{
  "arch": "unet",
  "model": "spectrogram enhancement model",
  "dataset": "notes from a synthesiser with random patches",
  "train_examples": 78125,
  "gain_aug_db": 10,
  "noise_aug": 0.002,
  "n_mels": 64,
  "hop_length": 160,
  "input": "log_mel",
  "win_length": 512,
  "task": "enhancement",
  "loss": "l1",
  "norm": "batchnorm",
  "activation": "mish",
  "pixel_unshuffle": 2,
  "widths": [96, 192, 384],
  "blocks_per_level": 2,
  "block": "basic",
  "dropout": 0.1,
  "attention": false,
  "upsampling": "nearest_conv",
  "init": "trunc_normal_002",
  "residual_init": "none",
  "optimizer": "adamw",
  "lr": 0.004,
  "beta1": 0.9,
  "beta2": 0.99,
  "eps": 1e-10,
  "grad_clip": 1.0,
  "steps": 18000,
  "batch_size": 64,
  "epochs": 14.7,
  "lr_schedule": "cosine_restarts",
  "final_lr_fraction": 0.01,
  "warmup_steps": 3600,
  "weight_decay": 0.01
}
Rows from block 4 of a small spectrogram enhancement model, named by matrix and row number. Rows with one number belong to one channel. Each number is 50 + 10 x the weight over its row's rms, rounded and kept within 0 to 99. All counts start at 0.
After each channel's rows are labels from the 100 clips, of 14976, where the channel reaches its highest value: "strongest on" is what is common among them; "peak in band" is the frequency band that holds the peak. Only what is clearly more common there than usual is listed. The data: notes from a synthesiser with random patches. In brackets: how many of the 100, against the usual share in percent.
# convs0: first 3x3 conv (model.mid.0.convs.0.weight, 384x384x3x3, each kernel summed), inputs 288-383
# convs1: second 3x3 conv (model.mid.0.convs.1.weight, 384x384x3x3, transposed, each kernel summed), outputs 288-383

convs0.306:58 47 64 66 46 55 47 57 52 48 58 70 37 57 54 51 59 53 70 47 54 59 52 51 41 40 60 59 51 50 50 46 55 55 48 61 48 37 80 30 46 48 48 39 46 40 43 53 74 48 49 47 60 48 35 51 53 44 44 40 48 42 37 54 43 43 45 45 62 68 40 52 54 58 59 46 72 55 48 49 87 36 56 53 52 47 37 48 42 63 48 27 50 49 52 43
convs1.306:43 44 34 35 50 53 41 47 46 63 53 36 57 47 49 57 52 57 25 51 49 36 44 53 57 46 37 46 49 42 44 61 49 48 61 54 45 60 44 72 55 58 49 57 43 49 69 48 35 45 57 62 33 61 46 66 54 63 48 43 48 61 57 50 50 50 58 44 42 55 57 49 51 41 41 55 28 53 55 69 49 54 45 51 43 35 55 43 54 31 51 49 39 45 52 34
strongest on: harmonic FM (27 vs 9.9)
peak in band: 500 to 1000 Hz (43 vs 12.5)

convs0.113:49 48 56 64 43 47 42 46 46 48 53 65 40 46 66 52 57 44 56 53 55 54 59 51 47 47 56 44 43 50 52 40 50 35 57 57 60 31 63 24 61 46 38 39 53 41 45 58 70 46 39 46 55 62 49 37 56 52 41 35 43 48 36 53 46 56 44 48 74 65 42 34 61 57 56 54 78 48 51 48 72 29 64 68 66 42 38 52 40 62 45 24 37 40 47 39
convs1.113:49 44 38 41 51 48 33 47 53 56 56 36 53 55 34 44 48 53 42 40 47 39 36 41 54 44 38 54 54 43 48 59 39 48 42 44 46 52 40 76 66 70 56 48 47 43 70 54 30 53 55 43 31 47 47 70 43 54 50 50 45 54 61 45 56 40 59 44 48 54 57 52 54 45 46 47 27 42 54 61 55 48 44 54 63 43 52 38 56 30 56 50 53 56 51 55
strongest on: triangle (72 vs 9.8)
peak in band: 1000 to 2000 Hz (47 vs 12.5); 500 to 1000 Hz (39 vs 12.5)

convs0.119:44 52 62 43 52 48 53 38 46 43 66 46 55 58 31 30 55 56 52 53 39 59 36 46 37 33 66 57 53 49 40 47 59 76 51 47 21 53 37 40 49 64 49 54 49 56 43 51 47 59 56 58 49 47 28 56 32 47 49 53 56 54 50 39 63 50 46 54 42 63 39 59 47 58 61 52 48 31 45 44 39 53 45 57 51 62 48 50 70 37 63 59 30 43 56 56
convs1.119:48 38 34 43 46 60 47 46 50 65 35 48 44 46 68 65 41 42 52 62 59 52 63 57 51 64 29 54 55 50 59 58 53 37 64 61 45 42 38 52 58 32 45 37 49 46 57 45 56 51 48 57 50 69 69 54 71 68 42 46 54 31 50 58 53 61 46 46 52 33 64 46 47 46 30 48 55 66 56 63 49 45 47 31 53 25 51 47 39 60 33 39 47 49 47 40
strongest on: drive (82 vs 25.5); noise (75 vs 10.5)
peak in band: 4000 to 8000 Hz (96 vs 25)

convs0.138:49 60 54 50 61 47 46 45 57 51 56 55 52 33 34 55 53 48 31 39 52 64 57 41 45 54 48 69 47 41 37 47 37 66 58 58 52 52 57 37 62 39 34 50 43 56 52 48 54 46 47 51 59 49 50 61 42 59 21 51 55 54 40 41 39 48 47 73 54 87 55 54 50 46 55 54 59 44 57 53 50 48 39 53 56 52 52 45 56 53 61 54 33 59 41 49
convs1.138:60 29 35 64 59 46 41 59 44 53 55 37 42 78 41 49 33 42 68 55 51 30 55 65 57 49 53 29 52 64 57 70 53 48 56 45 35 42 41 53 69 62 63 49 66 37 50 52 51 61 64 55 36 65 43 50 54 53 67 48 61 41 55 55 61 55 54 39 53 45 36 47 52 52 58 38 38 51 57 39 51 50 39 52 56 32 60 43 53 50 46 48 51 43 43 62
strongest on: bass register (76 vs 22.4); pluck (59 vs 25.1)
peak in band: 1000 to 2000 Hz (54 vs 12.5)

convs0.140:46 40 50 58 34 40 53 48 46 43 55 51 41 38 41 62 43 64 52 59 58 58 65 60 50 56 44 37 46 46 53 38 56 32 56 56 45 48 41 39 44 42 61 66 43 41 40 62 47 42 45 57 59 56 64 43 60 59 57 55 43 46 55 50 35 65 59 27 72 56 62 44 71 42 50 37 53 52 39 43 46 55 26 50 53 37 39 46 42 56 54 51 53 49 62 59
convs1.140:52 56 59 57 62 49 59 50 46 43 38 55 52 60 35 30 54 56 49 29 46 51 29 36 36 55 53 51 47 38 34 50 45 58 43 32 46 42 44 45 60 57 47 35 53 53 44 51 55 57 58 29 53 31 61 44 32 42 44 54 41 64 45 48 58 34 57 59 45 52 61 58 54 57 63 50 63 35 41 52 58 42 39 54 53 73 47 49 54 44 55 57 45 45 45 53
strongest on: harmonic FM (32 vs 9.9); inharmonic FM (27 vs 10.1)
peak in band: 500 to 1000 Hz (47 vs 12.5)

convs0.171:60 53 51 44 64 53 52 47 54 50 41 54 64 67 36 36 56 54 45 66 40 55 32 47 51 43 72 68 58 59 50 50 55 47 48 46 38 64 37 54 58 44 55 47 69 42 50 55 49 48 63 34 56 48 37 47 40 44 49 41 56 42 40 52 51 55 51 44 39 41 41 57 49 49 70 60 50 41 57 48 46 69 47 49 36 71 62 56 50 46 52 69 48 55 60 58
convs1.171:33 57 51 50 49 50 31 53 37 54 32 57 43 38 64 57 43 56 57 56 52 49 54 54 49 41 16 48 64 32 57 41 42 49 54 66 54 55 34 57 50 51 29 53 42 55 39 46 48 55 44 53 49 54 52 63 59 57 50 61 49 47 40 44 54 58 43 49 53 29 52 50 51 41 28 57 57 56 50 48 43 53 66 51 53 48 52 44 38 50 27 65 39 45 63 47
strongest on: drive (70 vs 25.5); gate (62 vs 24.5); narrow pulse (29 vs 9.9)
peak in band: 250 to 500 Hz (55 vs 12.5)

convs0.316:59 64 67 56 44 57 46 44 35 50 50 54 53 45 47 36 52 53 61 51 61 65 48 34 41 58 54 60 48 44 25 51 47 74 58 52 75 42 33 25 57 52 64 61 46 36 44 54 48 56 50 55 65 56 49 55 37 59 41 53 40 33 45 47 35 41 48 49 48 61 45 62 54 58 44 51 47 43 51 47 44 50 49 40 53 51 48 49 29 36 31 56 55 41 55 52
convs1.316:52 15 15 52 52 50 43 41 46 52 40 33 56 56 48 60 54 57 47 56 53 41 48 74 66 43 49 50 41 46 45 64 45 50 61 51 48 62 48 59 45 54 41 47 56 60 60 48 67 57 48 52 28 69 50 46 67 58 65 48 47 57 48 50 59 57 61 54 45 54 45 36 54 56 52 43 60 47 61 55 54 54 28 62 47 27 63 52 56 49 49 60 49 51 54 42
strongest on: noise (91 vs 10.5); drive (71 vs 25.5); gate (49 vs 24.5)
peak in band: 4000 to 8000 Hz (67 vs 25)

convs0.27:54 44 36 39 51 49 50 44 50 52 42 56 28 44 49 57 31 48 46 45 50 63 55 50 46 64 38 47 50 48 52 48 46 54 71 57 35 32 35 44 58 40 51 48 29 59 51 46 50 30 53 54 46 62 63 56 50 76 26 51 64 62 52 55 33 51 46 51 54 46 55 63 43 22 36 62 57 38 51 53 56 45 56 45 59 45 44 44 32 47 44 47 43 47 41 33
convs1.27:43 62 57 57 44 51 48 44 49 50 59 47 73 58 34 37 66 53 56 45 48 50 54 37 50 46 62 45 37 48 33 58 55 55 25 57 38 57 57 54 36 65 50 56 68 55 47 45 47 72 48 42 59 38 43 32 38 29 49 32 51 54 50 43 69 38 52 62 47 49 44 44 55 80 61 46 49 45 53 46 45 51 35 58 34 68 55 58 63 48 58 58 52 54 52 51
strongest on: swell (70 vs 25.1); filter wobble (43 vs 20.1)
peak in band: 500 to 1000 Hz (31 vs 12.5)

convs0.17:48 57 62 40 52 48 52 37 44 45 66 45 64 59 30 36 48 51 50 51 50 62 49 43 38 36 62 59 49 45 32 49 57 80 52 46 32 53 41 40 47 62 54 48 52 52 42 52 46 57 55 59 63 51 32 56 37 53 49 50 50 46 46 39 62 50 46 70 44 60 38 62 53 59 64 43 45 36 46 46 36 52 35 53 48 71 51 55 69 43 61 54 33 43 55 50
convs1.17:43 37 33 42 48 61 42 48 46 64 36 49 44 49 63 64 42 45 52 62 56 44 51 68 54 60 32 50 54 50 63 62 50 38 62 63 42 45 34 55 61 35 40 45 49 53 59 55 53 55 50 64 35 70 63 54 72 63 51 50 50 45 51 52 53 60 56 39 49 37 58 41 51 46 33 58 54 56 57 64 48 51 48 35 59 17 52 48 40 51 30 49 44 48 51 39
strongest on: noise (81 vs 10.5); drive (77 vs 25.5); gate (58 vs 24.5)
peak in band: 4000 to 8000 Hz (80 vs 25)

convs0.222:54 62 69 52 54 51 45 38 46 55 54 38 56 48 52 38 45 59 68 52 70 52 52 38 40 49 49 58 37 42 36 51 42 75 56 38 73 46 55 14 58 55 41 42 46 29 53 54 50 50 46 54 71 57 49 53 41 57 51 51 42 30 31 45 44 35 46 65 41 60 31 61 57 58 43 45 45 41 40 56 49 39 52 42 59 47 53 40 33 42 36 49 48 52 63 61
convs1.222:52 18 16 48 47 47 36 42 46 50 52 39 53 54 48 61 50 57 49 62 49 42 49 74 64 42 51 48 51 51 49 64 46 53 58 56 56 65 50 57 44 56 47 56 51 61 56 55 57 53 49 56 23 69 43 47 68 56 67 50 47 55 54 48 52 59 61 53 48 57 42 42 52 50 52 45 54 47 64 49 51 58 32 63 47 30 61 47 53 45 50 57 53 49 52 50
strongest on: noise (78 vs 10.5); drive (75 vs 25.5); gate (59 vs 24.5)
peak in band: 4000 to 8000 Hz (50 vs 25)

convs0.189:56 56 59 37 53 46 48 39 44 46 61 42 58 55 38 34 46 56 48 47 64 56 45 41 42 42 57 53 44 46 27 49 43 88 63 35 49 52 39 45 53 71 52 57 40 51 48 43 49 50 49 71 65 63 40 62 37 61 51 53 42 46 50 44 56 50 47 75 38 60 36 58 54 54 52 36 49 38 40 45 41 50 35 51 51 59 48 58 63 45 52 55 47 43 59 52
convs1.189:44 35 31 47 37 57 51 41 48 58 45 45 56 46 55 66 52 54 46 66 55 44 55 75 64 55 45 47 43 49 51 64 50 43 55 63 42 53 43 51 43 37 37 47 55 63 63 56 54 63 40 65 36 71 59 42 73 56 56 42 42 55 52 46 52 61 63 52 49 40 51 30 54 61 42 53 56 55 59 61 41 51 32 39 48 21 58 53 52 51 37 58 47 49 57 36
strongest on: drive (81 vs 25.5); noise (80 vs 10.5); pad (53 vs 25.2)
peak in band: 4000 to 8000 Hz (82 vs 25)

convs0.360:44 56 54 40 62 45 47 53 56 45 50 58 51 35 49 49 47 35 26 38 41 61 48 50 47 52 46 60 53 55 34 43 51 56 53 61 48 52 54 50 63 52 42 62 27 65 50 52 46 37 66 55 45 48 48 60 37 54 22 54 64 62 54 44 29 46 49 57 50 76 69 58 49 34 54 55 55 46 54 47 54 60 61 48 57 38 58 56 50 51 53 50 49 51 34 39
convs1.360:57 46 48 61 52 52 53 52 37 57 59 37 46 73 40 45 42 48 77 50 59 46 63 48 61 47 52 42 43 48 59 64 51 53 56 36 46 42 54 45 45 59 60 41 74 37 53 39 59 67 52 54 54 56 40 45 49 48 63 46 69 34 47 51 68 51 39 44 59 48 30 44 51 63 52 42 30 61 58 46 59 41 41 55 50 44 49 44 55 59 55 35 53 50 43 72
strongest on: bass register (80 vs 22.4); harmonic FM (31 vs 9.9)
peak in band: 1000 to 2000 Hz (62 vs 12.5)

convs0.73:55 47 55 53 52 54 44 55 61 49 62 57 54 63 47 48 55 40 63 61 41 64 37 54 50 41 77 59 46 73 53 43 55 46 47 59 36 49 57 32 52 46 56 37 66 49 47 54 59 47 58 36 48 47 35 39 47 44 47 33 55 41 48 57 49 61 45 38 59 64 39 50 49 55 74 52 65 48 57 46 56 43 56 57 39 64 52 60 51 54 63 39 51 48 43 56
convs1.73:36 66 51 45 56 64 35 49 42 65 33 57 47 41 55 52 47 57 49 50 54 44 49 42 51 48 20 51 60 36 57 53 46 47 59 56 55 57 37 68 58 50 35 52 41 52 53 49 42 54 49 60 46 55 51 69 54 59 46 62 47 53 40 45 51 51 46 48 46 33 59 46 52 43 27 59 33 54 48 69 54 49 64 46 52 42 46 46 40 37 29 40 35 46 59 46
strongest on: pad (63 vs 25.2); triangle (37 vs 9.8)
peak in band: 500 to 1000 Hz (43 vs 12.5); 1000 to 2000 Hz (30 vs 12.5)

convs0.109:71 43 41 43 31 52 42 37 56 50 47 68 36 46 68 54 45 59 54 54 46 51 45 68 47 54 54 51 51 63 63 45 48 45 49 61 46 40 47 34 58 36 54 36 48 47 47 55 66 49 34 30 46 45 50 43 61 52 39 34 62 48 44 72 38 63 53 24 38 44 37 42 56 48 50 64 65 70 54 49 54 42 66 45 46 49 42 46 37 56 48 40 60 47 50 43
convs1.109:32 58 48 47 54 58 38 41 43 55 55 36 69 51 30 33 60 58 38 36 48 44 48 27 49 42 56 46 59 39 34 62 49 55 37 40 55 71 48 73 30 62 46 66 47 53 57 41 38 59 42 48 51 38 38 51 32 34 55 43 47 54 47 29 61 30 51 58 31 48 50 48 53 58 56 49 33 42 57 57 53 62 45 63 34 64 58 51 66 37 51 59 45 48 54 39
strongest on: swell (65 vs 25.1); filter wobble (41 vs 20.1)
peak in band: 500 to 1000 Hz (31 vs 12.5)

convs0.213:42 41 37 41 46 53 41 49 32 53 50 68 23 51 52 59 35 46 61 55 64 50 61 54 42 57 39 28 52 37 65 47 54 37 58 53 29 37 43 31 53 45 51 44 29 50 44 53 49 34 54 64 49 56 57 51 54 62 45 48 56 42 44 50 36 54 47 41 58 50 55 61 47 27 37 58 58 64 51 54 57 49 46 31 54 31 31 37 34 48 41 34 38 32 46 51
convs1.213:49 58 53 58 51 48 48 44 55 48 52 48 70 49 28 34 72 58 37 39 39 60 44 39 49 43 68 58 44 50 30 50 48 65 34 43 47 61 60 64 38 62 48 59 47 56 53 46 59 58 44 34 59 34 34 44 35 27 50 53 37 57 50 46 61 32 49 65 48 64 54 49 46 66 56 54 58 33 38 49 57 56 31 64 38 75 47 60 68 53 63 52 53 55 50 40
strongest on: pad (63 vs 25.2); filter wobble (51 vs 20.1)
peak in band: 0 to 250 Hz (46 vs 12.5)

convs0.34:40 50 57 45 64 41 46 58 42 44 46 57 63 54 60 54 49 38 37 40 53 55 56 42 45 47 54 48 51 48 34 43 53 46 51 72 45 68 49 62 59 64 43 65 39 47 48 43 39 53 60 56 47 50 51 42 46 47 37 85 49 49 47 46 47 43 45 57 74 52 88 66 50 48 50 49 45 53 46 46 49 90 66 39 72 38 69 54 53 45 44 52 40 43 36 41
convs1.34:65 51 49 53 46 53 55 47 48 57 49 47 34 59 43 50 41 53 72 60 56 61 54 56 66 40 51 61 40 47 65 56 43 55 47 36 55 29 61 38 46 43 52 37 58 45 54 62 69 50 42 38 55 48 32 41 55 44 59 68 53 48 51 60 49 54 60 44 62 56 21 37 35 50 46 66 53 58 47 49 63 34 43 56 52 46 34 40 49 71 54 41 57 56 52 73
strongest on: bass register (87 vs 22.4); inharmonic FM (39 vs 10.1)
peak in band: 1000 to 2000 Hz (63 vs 12.5)

convs0.358:43 58 50 47 69 66 47 49 43 70 39 50 49 73 49 44 48 61 56 60 56 56 60 42 73 61 49 49 50 31 49 74 51 50 54 55 23 45 40 52 58 47 32 48 63 50 69 39 48 63 56 60 42 53 64 51 51 50 53 44 54 45 33 36 62 53 38 56 51 46 52 46 44 56 43 51 46 52 60 68 53 50 41 47 44 61 57 58 46 40 40 56 33 47 54 54
convs1.358:66 29 50 51 40 31 50 44 59 20 51 53 49 44 39 38 45 48 35 39 47 46 35 62 27 53 73 49 41 69 36 28 57 53 49 40 57 49 52 40 55 45 62 58 32 50 26 49 56 31 59 48 49 48 44 37 43 51 54 45 37 53 61 66 36 45 46 53 43 51 50 56 53 40 65 39 63 36 41 18 40 60 45 50 46 50 45 51 52 54 57 57 63 51 45 37
strongest on: pluck (94 vs 25.1)
peak in band: 500 to 1000 Hz (41 vs 12.5)

convs0.338:41 49 53 61 46 42 61 59 50 47 63 43 50 40 60 65 59 48 45 56 52 55 64 50 56 49 54 41 45 43 58 42 51 41 51 63 52 53 53 48 52 46 41 56 56 38 46 57 57 47 38 46 52 59 61 26 60 49 50 43 46 50 39 52 49 65 48 43 65 69 47 37 63 60 59 44 60 68 48 44 46 44 53 61 56 42 38 55 57 63 68 40 44 48 51 50
convs1.338:50 54 56 53 57 43 40 53 44 41 47 59 32 57 39 36 36 45 65 42 47 43 32 38 40 63 39 48 60 35 58 51 36 44 42 38 59 29 32 48 81 56 49 39 44 39 49 59 37 53 56 37 42 44 61 60 41 51 53 60 38 46 53 47 47 39 58 42 47 53 64 64 50 39 47 50 44 43 39 47 56 44 52 42 67 51 45 40 44 38 41 45 43 40 42 65
strongest on: triangle (58 vs 9.8)
peak in band: 2000 to 4000 Hz (60 vs 25); 1000 to 2000 Hz (36 vs 12.5)

convs0.151:65 54 54 58 41 52 43 47 53 50 36 59 35 41 64 49 48 66 62 41 53 44 52 61 45 54 63 57 66 55 60 46 54 53 48 43 45 40 72 30 59 38 36 34 50 44 46 56 79 52 34 36 53 52 48 50 61 40 44 32 49 43 31 64 50 52 48 36 42 47 30 46 54 51 63 54 78 62 48 48 72 42 62 43 51 43 40 42 47 65 43 29 54 56 56 40
convs1.151:36 49 45 36 52 51 36 49 47 58 60 36 63 50 35 46 63 55 34 46 48 38 47 36 50 37 55 44 66 47 38 59 49 50 46 47 56 73 49 76 42 66 57 72 44 39 64 41 26 47 53 50 41 50 31 62 42 48 57 45 50 47 56 37 52 41 49 47 34 60 55 58 49 43 58 43 23 47 57 58 46 70 48 58 41 50 60 49 63 35 58 63 46 48 54 42
strongest on: pad (54 vs 25.2); harmonic FM (26 vs 9.9)
peak in band: 500 to 1000 Hz (30 vs 12.5)

convs0.42:42 59 57 47 48 59 45 51 34 66 49 51 46 65 55 47 61 47 41 53 47 48 55 44 69 53 41 33 51 26 47 62 49 55 54 50 15 53 32 56 59 53 38 46 52 49 69 49 49 66 43 51 38 56 62 54 47 48 52 56 58 47 35 40 48 41 46 56 65 45 55 47 47 54 42 57 50 48 52 65 53 58 44 53 51 55 50 61 40 37 36 58 27 30 45 55
convs1.42:69 34 52 52 31 30 49 42 69 22 53 50 49 35 42 38 46 45 42 39 49 57 38 58 36 36 71 65 42 69 40 19 53 55 47 40 53 42 59 44 45 50 56 49 40 53 34 57 66 39 43 44 50 44 37 42 43 51 55 52 39 54 59 66 41 46 49 56 49 55 41 49 47 45 62 44 70 38 42 22 40 47 48 50 48 59 40 53 55 63 62 49 68 62 46 47
strongest on: pluck (96 vs 25.1)
peak in band: 500 to 1000 Hz (45 vs 12.5)

convs0.326:39 58 50 44 65 68 40 46 40 71 42 46 43 69 47 42 53 58 50 56 48 55 58 48 70 55 48 48 40 34 48 76 53 55 53 56 23 44 33 52 57 45 31 46 56 53 71 36 48 63 52 59 37 53 58 49 49 48 53 42 62 46 34 36 56 46 32 55 52 46 52 44 43 52 44 51 47 51 62 72 51 49 40 51 44 60 52 61 37 38 35 55 30 44 52 53
convs1.326:69 30 48 50 35 31 46 41 66 23 52 53 49 40 38 38 44 48 36 41 46 51 37 61 29 50 71 57 41 70 37 25 55 50 48 39 58 49 55 42 51 46 62 56 37 51 29 51 61 32 54 47 50 47 42 37 42 51 55 48 38 52 62 68 37 45 46 52 42 51 49 51 55 41 62 41 64 35 44 21 40 57 47 50 45 49 43 51 54 59 58 54 65 57 46 38
strongest on: pluck (96 vs 25.1)
peak in band: 500 to 1000 Hz (36 vs 12.5)

convs0.65:64 51 60 62 43 55 48 45 50 50 42 75 34 50 63 49 52 51 64 40 50 51 50 54 46 52 57 57 61 47 51 45 53 49 49 49 46 37 76 38 53 41 38 39 50 42 46 50 82 44 40 44 52 52 51 53 54 40 46 32 46 47 37 57 50 52 45 34 54 56 34 43 55 54 54 56 82 56 49 49 87 36 61 52 53 37 36 45 48 67 39 22 49 50 51 40
convs1.65:36 55 52 33 50 44 47 51 45 56 61 38 63 49 42 48 59 53 25 43 48 34 43 38 49 45 48 39 58 40 35 54 54 49 48 51 48 66 49 76 49 67 56 66 44 44 61 39 19 49 60 50 42 48 44 69 42 51 47 39 47 56 58 41 52 42 51 50 39 56 63 59 51 47 55 47 21 50 49 57 45 62 47 50 42 50 57 48 60 30 55 58 41 44 50 35
strongest on: pad (53 vs 25.2); triangle (27 vs 9.8)
peak in band: 500 to 1000 Hz (41 vs 12.5)

convs0.328:65 53 56 58 43 54 47 44 54 48 36 61 35 48 64 51 48 63 60 44 53 42 52 58 42 58 60 55 69 48 57 46 48 49 49 45 49 39 68 36 57 38 38 35 56 35 45 55 77 47 34 39 49 54 52 51 59 40 46 31 48 42 32 62 49 52 48 33 42 46 28 45 56 49 58 57 76 63 50 49 71 41 62 41 50 41 40 42 46 66 39 32 52 53 56 39
convs1.328:33 51 45 37 50 47 39 49 45 55 60 37 63 48 36 45 60 56 32 46 47 37 45 35 49 38 55 42 69 44 35 57 49 52 43 48 53 73 49 77 40 65 55 72 44 43 60 40 24 49 53 47 42 47 36 62 40 45 55 43 47 50 57 36 53 41 51 51 35 59 55 58 49 44 61 42 25 45 56 54 43 70 48 58 39 51 62 48 60 32 55 68 46 47 53 41
strongest on: high-pass (41 vs 20.2); oscillator: narrow pulse (28 vs 9.9)
peak in band: 2000 to 4000 Hz (50 vs 25)

convs0.93:47 52 66 70 35 52 48 45 43 45 69 46 65 42 43 55 60 60 54 56 41 61 60 56 42 42 66 54 41 57 31 45 57 66 46 66 50 55 45 38 47 49 61 61 51 51 40 55 53 66 43 40 66 39 38 45 44 48 35 50 51 46 58 47 44 50 46 53 56 72 42 55 62 68 62 44 58 49 59 47 31 50 41 54 50 62 47 68 48 49 54 48 50 37 59 54
convs1.93:52 30 27 53 61 63 33 53 50 59 33 45 40 55 44 52 39 50 53 54 53 45 38 59 50 57 33 58 57 45 61 60 42 38 64 44 49 42 32 58 67 46 40 39 47 48 60 52 65 51 54 51 33 67 60 59 60 66 58 60 49 48 43 53 52 54 59 45 42 45 58 42 53 40 42 49 50 46 54 69 63 45 42 52 47 26 52 44 45 42 37 49 42 50 52 49
strongest on: gate (82 vs 24.5); triangle (45 vs 9.8)
peak in band: 500 to 1000 Hz (36 vs 12.5); 1000 to 2000 Hz (35 vs 12.5)

convs0.368:69 40 45 45 37 48 56 41 58 50 50 69 44 46 70 57 47 48 52 49 51 50 39 57 44 51 57 50 43 59 65 45 50 37 53 62 61 44 52 43 62 37 54 35 57 41 49 55 65 45 40 31 41 52 53 45 59 60 52 35 69 49 49 77 47 54 50 21 39 52 35 45 55 46 53 65 60 66 57 53 44 35 75 53 52 44 49 49 43 55 52 52 61 57 42 43
convs1.368:32 54 48 41 42 58 37 32 43 50 56 41 64 42 28 32 51 58 44 35 45 43 45 32 44 46 52 46 50 39 35 57 49 54 30 45 66 64 53 61 24 61 47 59 50 59 50 47 38 57 39 49 49 36 42 44 33 33 58 39 52 56 49 28 57 32 54 60 32 41 42 39 57 58 53 48 39 40 63 51 54 51 43 62 34 67 54 45 60 37 52 55 49 52 53 44
strongest on: swell (66 vs 25.1); filter wobble (46 vs 20.1)
peak in band: 500 to 1000 Hz (32 vs 12.5)

convs0.71:45 51 65 49 48 37 61 49 54 41 54 44 73 44 69 53 57 52 36 50 49 42 55 46 47 47 69 37 50 52 53 43 52 42 38 58 57 69 66 68 58 54 40 56 48 49 40 55 44 57 42 42 58 49 53 33 55 42 53 58 42 47 53 58 50 52 54 38 61 55 59 46 60 58 66 39 50 65 38 37 39 59 71 56 62 51 58 61 67 54 53 53 37 51 50 49
convs1.71:44 65 64 48 49 44 37 55 41 43 45 59 28 52 41 43 39 53 68 46 41 43 43 39 54 44 32 51 65 31 60 45 40 47 32 47 65 31 37 48 62 51 51 36 42 46 40 66 37 49 48 32 48 36 46 66 43 42 48 57 45 45 51 42 40 42 56 41 44 40 39 52 34 36 38 56 43 48 46 43 54 35 49 46 55 50 33 35 39 43 43 41 48 46 50 71
strongest on: inharmonic FM (32 vs 10.1); harmonic FM (28 vs 9.9)
peak in band: 500 to 1000 Hz (39 vs 12.5); 1000 to 2000 Hz (32 vs 12.5)

convs0.339:44 39 52 74 32 52 42 53 52 45 53 33 51 47 52 60 39 62 62 51 32 56 59 69 45 53 50 46 47 63 43 44 60 52 50 70 49 49 45 53 52 47 67 61 53 59 45 48 54 56 47 37 51 45 52 50 57 55 40 45 55 53 62 43 32 56 45 31 50 63 55 45 60 48 65 46 62 44 50 47 29 49 48 41 52 58 42 40 38 44 42 52 56 43 60 53
convs1.339:55 45 33 52 72 66 41 55 49 60 38 43 52 63 40 44 50 56 49 47 58 46 47 35 49 51 47 55 49 43 54 61 46 46 71 30 50 55 53 50 47 46 46 44 55 38 57 33 68 44 53 49 49 62 41 47 47 61 54 55 54 43 32 53 52 46 44 55 42 48 53 43 52 49 55 38 42 48 52 70 72 52 51 65 33 50 50 42 53 47 45 54 42 50 49 46
strongest on: gate (90 vs 24.5)
peak in band: 500 to 1000 Hz (66 vs 12.5)

convs0.101:39 51 53 49 51 49 41 68 32 54 56 52 56 57 54 62 59 36 49 44 65 56 55 38 55 39 45 34 50 31 38 49 52 40 53 68 26 60 44 53 49 62 35 65 36 47 57 38 42 52 52 68 48 57 53 45 50 44 39 64 60 45 44 41 59 44 34 52 75 46 69 55 51 54 35 52 48 59 53 61 47 78 52 37 59 34 51 63 48 40 40 46 29 28 38 47
convs1.101:66 51 55 48 39 47 51 46 71 43 52 52 42 36 39 39 47 52 51 47 48 65 38 49 49 39 63 76 42 63 53 32 51 50 42 39 55 34 64 45 43 45 46 42 40 51 50 62 70 39 40 35 56 41 36 47 42 44 54 63 37 50 58 64 39 42 57 49 56 53 37 43 35 43 52 63 66 40 37 44 52 37 47 52 44 50 28 53 50 69 60 43 63 67 48 56
strongest on: pluck (87 vs 25.1); bass register (71 vs 22.4); filter: low-pass (44 vs 19.8)
peak in band: 1000 to 2000 Hz (55 vs 12.5)

convs0.209:64 48 50 54 40 52 49 46 60 50 42 61 33 41 69 55 49 56 58 49 59 42 48 58 44 57 58 55 62 53 64 42 50 49 47 48 56 43 68 33 58 36 42 32 54 40 47 57 73 45 31 32 47 52 52 48 64 44 51 32 55 42 29 66 47 60 50 32 38 49 29 42 56 49 54 60 71 71 50 50 68 42 68 42 48 38 38 40 50 64 47 26 56 58 50 43
convs1.209:34 49 46 36 52 56 39 40 46 56 62 38 61 49 30 39 57 59 38 42 44 40 47 30 49 41 57 45 66 46 37 62 51 55 38 40 64 73 50 74 36 62 54 71 41 44 59 47 28 48 50 43 44 43 35 56 35 39 58 48 47 52 54 31 52 36 55 50 34 60 53 54 52 45 59 45 27 39 61 55 50 69 50 61 41 54 59 49 63 32 55 62 48 49 55 45
strongest on: pad (53 vs 25.2); harmonic FM (25 vs 9.9)
peak in band: 500 to 1000 Hz (33 vs 12.5)